From a checkpoint of a small self-supervised image encoder.
Model: 0.729M parameters, 32-pixel images, arch efficientnet_v2, depths [2, 5, 5].
Rows from block 4 of a small self-supervised image encoder, named by matrix and row number. Rows with one number belong to one channel. Each number is 128 + 32 x the weight over its row's rms, rounded and kept within 0 to 255. All counts start at 0. Numbers have three digits each.
After each channel's rows are labels from the 100 images, of 14976, where the channel reaches its highest value: "patch colour" is the nearest of a few named colours to the mean colour under the peak. Only what is clearly more common there than usual is listed. The data: patchworks of several textures. In brackets: how many of the 100, against the usual share in percent.
# convs0: expand 3x3 conv (model.blocks.4.convs.0.weight, 96x24x3x3), inputs 0-23, a 3x3 kernel for each
# convs1: project pointwise conv (model.blocks.4.convs.1.weight, 24x96x1x1, transposed), outputs 0-23

convs0.93:134142099081163160069127116140164155181122131153112096104143143061073108123106137179183154109096123129137124132115135172138118185097060055119118060140136127147135121133160091131148121087173107187178168179137084192123073127151118188173124147134069128162093138160147121139153130133162128134117159112098077090070066088142096121137081163115089131107122136130142150143117158173106089108140123108125103172144145114109109127134133098131145166150157109158197142131144069116179116191163126111107158097035116121091144140095103145188139132105130107088142194102167184157109195107144140159145151129122176114130150133123173128099161199073117110107147068092048098
convs1.93:192139112132127120116089126130170089204154157119121175169093139094129092
patch colour: brown (45 vs 19.3); black (28 vs 2.5)

convs0.31:146134075107105111083097088123166177175061079200121092152128130185065089134102055111145175181068102194140059108051157161188165131132155139098093106135139073071168124143111159066107160130061142107117105174064117124118159116123141131114141140122138142129152102112169139127125104107085205165112148175123199180173088096194106057157136113134122082136109118103207166172099080222131097157146138130110120101112115117079114094140098117132147128107101085168122105130149148173127146106102171132103128090099136118121108133146123183176123092102167137156109131119102147130123155162123114117129147170113110139129115115126120123105104109138157133128141158158158159
convs1.31:072088134094150139074117114097165120145149152169108068135112089183152126
patch colour: brown (46 vs 19.3)

convs0.78:184160190136062186168126153203125117171143143147126126138111117105182161136124194129120131137123146158129115120165125179221128084191127161141125157064124121093101119157129130190176089170160110158120113192126159145099106130123140140162162115129077079084128087051125103090093126116111129134106107147094069157150083130128094142092123155088099096118181126139116162178119168121131094152160152121114087131137113167118151109072184154134159133146160127179186102155143087146158108123161085155082119149175129126113153128160138139126142048102120130126148125181173089143194116175114165123057135092125092113117097121088095131115102115063160107081162110071186155
convs1.78:116139123173060221073139111134136113115162110122120126142154115125163161
patch colour: pink (33 vs 10.2)

convs0.54:093071184123179131124122047110112159120139043114089099112069137136178086136129032116091164095141096097122064142139135101196202098160107114127085147129075081136136151140092128097138118112207137152129159110142163147150152109175101094148167134091199177117135061156135115137122161145122120179131135131105144065147165091091076095138109147130091134084137082123080077144136145059147130114172143111115160139124108132156128146161084142119143124106143111152159121154138163145098122059180139158109127113136121167081105152032102092110104135068127149153116131203145122108125085124155150090096116152178117146126125136168168121125136114172114132156199121124120159
convs1.54:187117065136134143157133163147140166141134116122182164134163185075157119
patch colour: brown (40 vs 19.3)

convs0.84:093082056146235127122103065082175142091162172104095130167128125124089099155098155104156120141104080118151164138159142107105086163140113131120157134131164108063113086133134096119121111116085108109123125136111120138110119104163114097100149125134152092140116100158167123171119099119130152141090095072153203115152147120087033121127083121124104062088132157078101123111175117147158135197134108180173135143161133098129082102147151104103073135131169120100124182142190143092191085069074164213188131129113112100122120073126125100131126148132163160142074131101129204148113119114157129166160135136183161134082063067128170125128137096159113110116103137162091132
convs1.84:181140155177091153127155090089206177133127141152147125150118142121176126
patch colour: pink (30 vs 10.2)

convs0.95:149131139152121110126143139126070077074109114100124102128129153142126142113110083111166120162141180079167154152111090120152114144120133134175197128128100105166111189144108157130174108127075149138088135199115114118127108137144154156137116171147151157143211207187125160137119101113184100101146114158134148159164150166153166087087138114128191127070085082062155093143209171102171079147143108113152135090192162113165166128153145144107175108118129126109092174096132155124175240182130121149136096189156153122103126083149181104132134144102127135127088072118143149086106113129162143165144135166208153124133121111200124120198123119164071140149126118097133149
convs1.95:074128148108122147116112099081093126175129146141119047154090106109095080
patch colour: brown (41 vs 19.3)

convs0.25:133119145118099164105120150156128138087065189152167099150090249142054147147140165155116140179106131168171161141062128142180101110050087106084112098143145103154104203103117090121169108191117112139170180194125164116134161114153097124145190141178120126143144126104188084140115132062154212116094107111192161155146156161142186135095149166125098134149087134158123161142114210172184141125157106150190138126124117076081113089109147101097126131149122107154112115103124118117158095114144098118174119126125168135122110098158187159123131106163101162110150146182140116142103144118102164165132143125128123138105091140103183100131114093174094172102130093107149133
convs1.25:110113094125096088139131108067160067167154124150190108129147181161124143
patch colour: purple (26 vs 7.4)

convs0.74:100116109140075107111084173140113132159132124152148153096147146151120115127134112114155128132098137126129186150107131100098153093120095110186152166157136142137118125132084105121091130111155105104098113091118127172166100163099137150093169144053111077111120138121103148175174170154161155144170112169109089097135126061093097119127158114150168189150156092089149099144102113145083089106093125153087146183159149170182213203189122174096140157092057083134126126118101140153112130030142140134054143131149113182108145100130093178146155106100109114154111111141113152117158176190155118136127154162146131122153145192201127176210120150093135103169198165098074077
convs1.74:155144084136160134129064191147161109096139129086122167183134155088144105
patch colour: brown (64 vs 19.3)

convs0.88:162156153114191099140122154155131157152165117154115141098151095096106116092087152152108103107191088108178120169103121143177090126180129123151077143180129127167106126117128082095091120190082116178078142061177157134021147125083116096099114144099079087067095043107108148070159137095095110106146159118126163119113178137153175082169110148102101145131061105133135091111147089162103118143104129108081166119105115146152153065152143125088177132147190123139119122185131151140136124142160092134122148194112143119125136106136144109161138115127155086214217141112135152086169151152133196130178148100125171124112074145084134152078110100154106175140135126110137138
convs1.88:089130160143106147140164169142216143091114148109131143182152149119106180
patch colour: pink (51 vs 10.2)

convs0.45:063180168113016127114136172094145097136128163097184125145142138108159192106141161152088125108120150102109092103107105128129141190158188127125141150058093165108063099128106133141126159140057157046114094083142114084141142087131142110122130101105160111116121115124080080070109102150097107119108130120093141070133117175109100114140083118080122109161105104081130117117093176120124168142074088112064131164093127140154150127087137129166181101156135097130144168146117103127186184214157176154127161135086080125171126128114064103124118099140101111090109099111195125101130132165114087109095109078119108126104145119138133107085186132110173155152137055128129061
convs1.45:122165167100160172108126086097123073074139072142158086129133095095147115
patch colour: pink (38 vs 10.2)

convs0.77:140107150102098104095092157151097152094097121111088102080111174175201194148096100188142179114092117145112099107098127116131100141178142103113093121084153091149132220146157127095085125111130084054068155107094124127112109143147150146081152103141088107107111163186168175142098126137137119153135164093199155186088141137119102105092067074092086110111147093200111189080097107066123136139135085119098129154195139122160118180154127180147144120152113139155132147122106163133166144094118169112149108151131164144175142148119115107079159079114183112167119102076156160164146150141125135111135173084165188129128100146110078081107101168168141132136066115126064107
convs1.77:111082110124126122082157078122075152163152108122150130169172166184096159
patch colour: black (51 vs 2.5)

convs0.30:160144176073115141138054104137136178078124136085112116155128160141056172086093107149186148073092120122161123127112121181162181114108208184119117136180169161164133137145155194147226105086094166159214106092147129109135152115120105100157123183140118103091163134109157188108163170143104178148153139164103103113148176195125139150095134145125090110154134084133138156147119143154144126099093104131138125167121112105121142151127162155083114145114143123098139160135121097130144105067088089074074190147143161127158179200197139108092126192114116098122143121140119199117113148071093150167139119157119166125131141087141107092150129190139133144183152101128142137
convs1.30:147108188138131110130133145055150085137161163114120143138096126173122203
patch colour: pink (29 vs 10.2)

convs0.36:145087168111117141183145155137108110101124108115119107133057119114095097074127152110105133108175172113125112119083104089083115125085093147112141175173160150143161114134164184131149119093124147133129164163186131106146146118129206217180128163180116121130168203168118173133168140124121077168136131149128137136160165087136103147087175176128130179117111128122098127175156138131159133155114115221082093162125102087061136078103100095002117109138126118096139114086096120166125087160188124155113130130144097127164113105107119127069114116105124096113130132128093060133139103128139189130196142170142121135154126077109174172123148155145154056080126185144160122
convs1.36:139138172172142119121125079137118153207137164156116110168078115187113139
patch colour: brown (49 vs 19.3)

convs0.35:074089121094139156101113113121087131102086108137080170117080205108118154103106169158128166123085127115060144158111119146126048144110112137116162140144110153149125159115155208075153077093098124158129130087146090086128093130134139105112138129096123126135170125153166115135125152092132158094154145090140071215144029144121121172085082097082148096113134105110129186097114156122096218129131115153162128096152095090178070152153098176133066147149073137110135078090126149126176088115122064096156133147120155170127157139097129090163107115129083108150157190164173164131148102082155116094158145134082087097090154090088064115106104161144112138143078139101152159
convs1.35:101121073126195118067125122138095134148167188162138112146168165131158131
patch colour: brown (51 vs 19.3)

convs0.40:113084105095112139137074109136074110121106116168089119157107084105146138097090121087115160112164146079154110083096163125083168159128121150186150109164181115127129113126122129120189124111105126135100139188172091103149159176121123112116126151129158201173163178159163167153140096133123120125174128146144174134123128132142185119104100086186207153111165155079061118121082108143118105079103115130158147099087112137107121072101106134077126092067095197202149105113092107151203131142162073108081098113065152173129090142103165167154114106144101162140164102151095094128194149145140139123119086085114075078189185141056097128124110100138137147168100114133154177
convs1.40:123098197124102090126126081151103188126147188108138123163107107183139139
patch colour: black (50 vs 2.5)

convs0.85:191131161164200185138147176103117125167132099111171151152075135151092096150133133138116137141151126173131152129124133152072144124110171129126190128106113119093135142194133128174105095187184151159076140112122040157110129090168080095111087094092092089088094118078076103060114151128162170129134168124166157146161159127165126128103132123116074134175097129144129158145096136125117166121116115174140067125171073127143111142114092090154115172167150134117164137129126155144088184139105178107132180119175191128124175106137204147206160139162126161116133141086135148093132124113150148158184160200159147134089087062116176112083083060076118104135131129136108128
convs1.85:058121141197105144142152140072180098136154117096155092117126156152111154
patch colour: pink (39 vs 10.2)